From a checkpoint of a small image captioner: encoder patch size [8, 8], trained on pictures of board games with random positions, seen at a slant.
Rows from block 3 of the image encoder of a small image captioner, named by matrix and row number. Rows with one number belong to one neuron. Each number is 128 + 24 x the weight over its row's rms, rounded and kept within 0 to 255. All counts start at 0. Numbers have three digits each.
After each neuron's rows are labels from the 100 images, of 14976, where the neuron reaches its highest value: "strongest on" is what is common among them; "patch colour" is the nearest of a few named colours to the mean colour under the peak. Only what is clearly more common there than usual is listed. The data: pictures of board games with random positions, seen at a slant.
# fc1: MLP up (encoder.blocks.3.mlp.fc1.weight, 768x192), inputs 128-191
# fc2: MLP down (encoder.blocks.3.mlp.fc2.weight, 192x768, transposed), outputs 128-191

fc1.471:107156138141115133131127142116103110145130142108141096092165113137112123142098120127138117141136158102092142108101094107111173113124150088119102099134108126137145142159112102109110123116111099
fc2.471:134135114147137130139095131086121162087091160105152152122107147176102089110121184127121151126132147138128116152134137129114130125115104134139146121156124116107118130134116134147096117136105147
strongest on: discs in an upright rack; second side has more; nearly full
patch colour: blue

fc1.187:155136105114092158122130124154119148145115146146153123126196168141177130109094165136100130115127121127130095190125166132144143103108138123124133138154125122152129180104154126088099098169100057
fc2.187:131074130136153126100142132191146120107130140101127090123068129118139112132131106107156115111154133167114155122137106126160128141151109154136103119122116134155162097154133111107094137101134119
strongest on: discs in an upright rack; nearly full; first side has more
patch colour: blue

fc1.437:160087111120163157115143140116140090105162145109164159093135167106142146142132135122136146115119118126123167122114139118145140152177183110123101086115080126119118113103115177126152138126146074
fc2.437:147114120149101117132147138120102139107095129172113132092131106128109129067097162136127157157065128152150106160102143128165148129135088171128117121120136148133162090165148120173096102112135161
strongest on: digit grid
patch colour: pink

fc1.430:117103145099117133144114123087131156140155125077127130149150115101143151121121136120090146113157132101113161102138177152155130156138122120130091193149140103147124145121102145144127124114110148
fc2.430:158168116168121160149109138143136153125149144120108150124118122128119170162157110134113087146124116103075131131139120093095100141110180103144191108135134115166113120078152129097138126144139142
strongest on: noughts and crosses; more pieces: equal
patch colour: pink

fc1.53:115133105091111125146104136135166134088110151106117137110144140151107113111117154132135100111132082147110108103141113123109104089113124111174149085121115106133159120133121123142152085135145108
fc2.53:142163124149108137140114120105125119173106108127153108101120113111147128180116153129113095123128150134168125109131131167149158109162109124126134111113102132149122103125133128121140155158098149
strongest on: second side has more; nearly full; discs on a green board
patch colour: grey

fc1.57:149092098063140157149108146173136103111121155121093142082166147138114096116089114117113162164109127108144110118101121092136157143140133110120140128115120145131178164142148136131111114128156144
fc2.57:151139158122150099109166089103118135095069142133145095114086123118110164155137103126148143129116110117074101146116129186121128119116120140093112152145127139109132132141127125115167149163150127
strongest on: first side has more
patch colour: grey

fc1.574:120161133128104136147143117141095129132140096086098091117158124144108125136153146091140127167141138126115108095113098111109110088125120116136134150151137126139115150173122120142105089085137156
fc2.574:125165141155118126110095131114132102154155126154152141161149139130122144169075112147101127148088161149178167129163124151144107116147133108140154071155142124134108124111125112138196144123125121
strongest on: digit grid
patch colour: pink

fc1.336:102140097155172117110077125113125125145193130143141113108073093107110091130129132129120112089123125124140119093146110128141108139179137133157120095138100133116134113166106144111122127092123115
fc2.336:112119143137120151126194145130094095145158136160153156161137139113124140101123173154110138114074121114136149134130127072104122105126142095147139118154117121120163116143132153143142104115144111
strongest on: second side has more; digit grid
patch colour: pink

fc1.429:126130143130128109134124139137130117164138075099113090132093161127087124139130140114082147152139091091083115141138077130079153132138161128098130117158135152174108141117127096107114142166122058
fc2.429:108155108150117153108134193153173142119097121077134113126119164163151098105104116156140132133106128112144145211108113149110125099120164118104121093193143151120135166152160085108124145142127144
strongest on: discs in an upright rack; nearly full
patch colour: blue

fc1.696:142128152097130144100103107139143132173128170086108145047147155151150124129094139136149108102133110159146117123129180090106125127116175110121188120113167118128140141141133157119088113122104144
fc2.696:148142144171125113119156129086127129075096136163127126118113103113088141158115128144157101092140119119101118126173104131146130142090104115133171161132155182147174115089177148104169146128106142
strongest on: stones on a line grid; nearly full
patch colour: grey

fc1.687:100149111152130129113120113138149139095087151137107138168137144136151154151082078153077156136117162133112130079123129091153130120153096128134119119101120082139146135071114130111103115121159123
fc2.687:121103166135156095149132116104097145129125151119125094119111115145131152122149123092138089131130094084093106140102127117137156120067134124095146128082125138130176118113145129137090129141079164
strongest on: first side has more; noughts and crosses
patch colour: grey

fc1.299:104093174134107141143106126109149115108108162172145150149152090119098145149165157131128090121139145177134116115115147102105151107141169119140124133110099147168146113113149150130112148111164135
fc2.299:169160156144148133128115109102090156154115128140149129101128120080135140146132130121145147140146111132161125123130136128168112154159093110120093106102116131126126113123097135139133150115125112
strongest on: first side has more; noughts and crosses; half full
patch colour: brown

fc1.89:117107109151151111088117128112099152115115147093147163109143164141118172119132138126148125088142133135130104147150162127151118123129208180151124144142094160132147134164144172124089138147129113
fc2.89:119137119133100156145151140091131129140130120144167130121142121164147091103115129136101100128111132150165125129152109189103174118114097172159148118123146149137105077131116114119113121115138166
strongest on: noughts and crosses; nearly empty; second side has more
patch colour: pink; white

fc1.352:113163098112124146152083116147118111084138140132112086130153114099132165126131135111128151176163110114132133124100131091099122097124142138154118110173110121094131094117128137132118109079143104
fc2.352:094130152159127156106085130105082131131161102134084122097107137118117110139103166150095135145152093138135156101115126130145087144151083100095104116095177128129120155146142090122099162121111108
strongest on: first side has more; nearly full
patch colour: brown

fc1.223:139129122135144101146127114100118131184116107103156127168112121110088126123105136092147110128120107126101156112168110150106136118145138156137099148160122093112156109146099162138113104090146151
fc2.223:128100095121139139138108148132112114105155081097132140150126101151107108127094177113053088132147158153159174150132119094103130157128115137124118097120136132143098125098111053137121136121111137
strongest on: second side has more; nearly full
patch colour: brown

fc1.413:135129151129109111169135113131158120099119138093105113157108160163099128100146136144123062106109134116119138145156128122049136136148169127089155146110135126137109174130160138099109129137113105
fc2.413:132124157105101175117126162108143125110117135075137143080140153164128127135100164174130101169148108098132138175116121134103087099148161130122198111153136141142102176164131105110132162139101148
strongest on: discs in an upright rack; second side has more
patch colour: blue

fc1.77:157142114142125121133134159116103108166149142066101142081161122129129146147114119098113137169146128090129154110114145169136095120174156071164099122151127104149092170119103104163171102126148108
fc2.77:127090114130098134175119113099142135087110144148125124132096136161107099082160139119155121079083120133148103160122090115105175073102171160101173130126123173139160129125155113101104125117121131
strongest on: discs in an upright rack; nearly full
patch colour: blue

fc1.330:091112122119163094154138128135156112084129164090132115159094124137144146109165075130133141099173127164127106112101094117120114121136121128123142143108149101161133110121163175124117143116128135
fc2.330:133155120148095160135119133101131142143130087130121144080111124089108077188111096125121086116129141091116145161155129126132146105159144081135106168103108113135133080093140099134177147106085153
strongest on: nearly full; draughts; discs in an upright rack
patch colour: grey

fc1.99:126161081130173094136129110072105156154105124093131106148124135142132109106120124139116134109101133140095166136141130135123137111153065170108119141130084093112153153161109073188138163132152120
fc2.99:117110145105104156114137091157124120160180107130131158157125134150112106138130142118154126104127167120101124172133104090088128126119155135129163159138129154140073138094127093128119150154109141
strongest on: second side has more; nearly full; discs in an upright rack
patch colour: brown

fc1.150:144181085162093148117141116120157138146118110138170114117109160106142141180156131136146131095141121138122120122126165167112107189112167098123153143131134160127124119153088133109151140138141124
fc2.150:105115141134115117129134088134097120146109139145114132121175134169097094106101136098131123107129143112152117135105140116142121072100107140154113146125121109104096124130101134136082095090100138
strongest on: second side has more; nearly full; discs on a green board
patch colour: grey

fc1.30:138122144093046140174129134128136084131113126117116107142129113115167151134154147106125091173091126141168118145098145078124177082073075139105165157166126138104161113161136113092110105145128138
fc2.30:111143105147136141109179094150137134148133161157138109126131125090100109111138115125148184084124121155163150105114101182124157137113163132145147145122103150122128136165117166121126128097095140
strongest on: nearly full; second side has more; discs in an upright rack
patch colour: grey

fc1.174:139183085152127126117139116125147087128158141140166132156143148173131162149147133093140119110127137139128103135150116087113127156153170125199162158193140134133109112164101174161097145160143114
fc2.174:081088099149116110135152159148165135129127125152092124166130110133103130134132127131134101113146141111129140146137146145120118103114120147116148135159109128161142133114138143123106090106115120
strongest on: second side has more; nearly full; discs in an upright rack
patch colour: grey

fc1.698:123107118097130121131155114107070072114176130117103092097142121129162101135058109139123139145094098131122149150109157099116125161131128099091148131129140113140095137150162110155114115128156105
fc2.698:138148113176157123135122133139153152134119125201141110117104098116116137106199092098163095107109132140116127097161117115164146150117117139189157103125129153154127127150107163111151142128111137
strongest on: first side has more; nearly full; stones on a line grid
patch colour: brown

fc1.147:094141104141154145112143088147144142113087121139109075147123150146131102107137134105135117097108119143139118092137095136159140119163128156159131111157121130113120107136124144125128098103131144
fc2.147:123152165162153132129167148123135136166102124157176120128121118117131125185130146153145173100130133143120162142125119066163117073129141105153126149177130134125139107097125144153175129154122114
strongest on: second side has more; nearly full
patch colour: grey

fc1.597:133166185150162106109136153124144126139110134104095165123183108133118170145097112142118125120105184094127110156130145161151146112163183138125142133141088127150142149126160163088123135130132081
fc2.597:141109105167119100161127149137159145120096129121152130139102121159121106059127121159155127111144118143128127150122095112108094149077099126132123139116166150151165156128134114120121090088145161
strongest on: first side has more; discs in an upright rack; half full
patch colour: blue

fc1.577:146145117119116157170123157170135106126108152171130081096140204122114166129122098154124126174116098140131084103121128127106146120134168134119099111109093178141118115137161113073131108122136101
fc2.577:123093134101158128092187136134106128121110136177141151128102104149114118129110120126137171118137135137146140142119111158160125104178122110139083091120100119136153094120107156110123091107134091
strongest on: stones on a line grid; digit grid
patch colour: pink

fc1.175:124137118155097155164121115153158124091071167150101091119127176169130135130115121114158118125082148130123092149129106137105130126126096158074140098130144138137152130128176140115106128140127102
fc2.175:118080134102144102138148133130090141122065094164145112117118138138122091144140134165113142170144128141143144164106100162158159137165143072126088172128110130119131151137133165118146108118132145
strongest on: stones on a line grid; discs on a green board
patch colour: green

fc1.596:122118130142118124131153081153136129080150151131115148156084106103086120113116099093120169078148106146124127146137126098121123147113140126145157135126183148153150101123147193139125127162166145
fc2.596:144118152148174149114124119150123149127132113133142146094131144156148101137135155134144110095111149091129130167117099070133116134130090146124161124109144149140132173114143150159051107124118191
strongest on: stones on a line grid; nearly full
patch colour: grey

fc1.88:122136087131126117076121103093153112130107140127151138162105123121142152118130134151091163056111131174103134122138127202098129124112157130126167140122136114096115117107106112141144151145153136
fc2.88:144156155159168145092097124145114144155142124149138135164120169161112084124127160111121143122145129129134101145158115106136104150113108137173173119123174118184135136166125148134093118121134145
strongest on: stones on a line grid; nearly full
patch colour: brown

fc1.419:125101091089142079141139125156133106069074135104120180113161131116089163123139179086125138109140118113153097103130101084138149136092173130147148132114123089166124175103145185133095105149128131
fc2.419:167116148185142121094181078141126146138124151174149116108124117153112086117087146137118117139097144168127110138121131146154139092178104144105099134121115170154131125118138112146150133146102180
strongest on: noughts and crosses; first side has more
patch colour: grey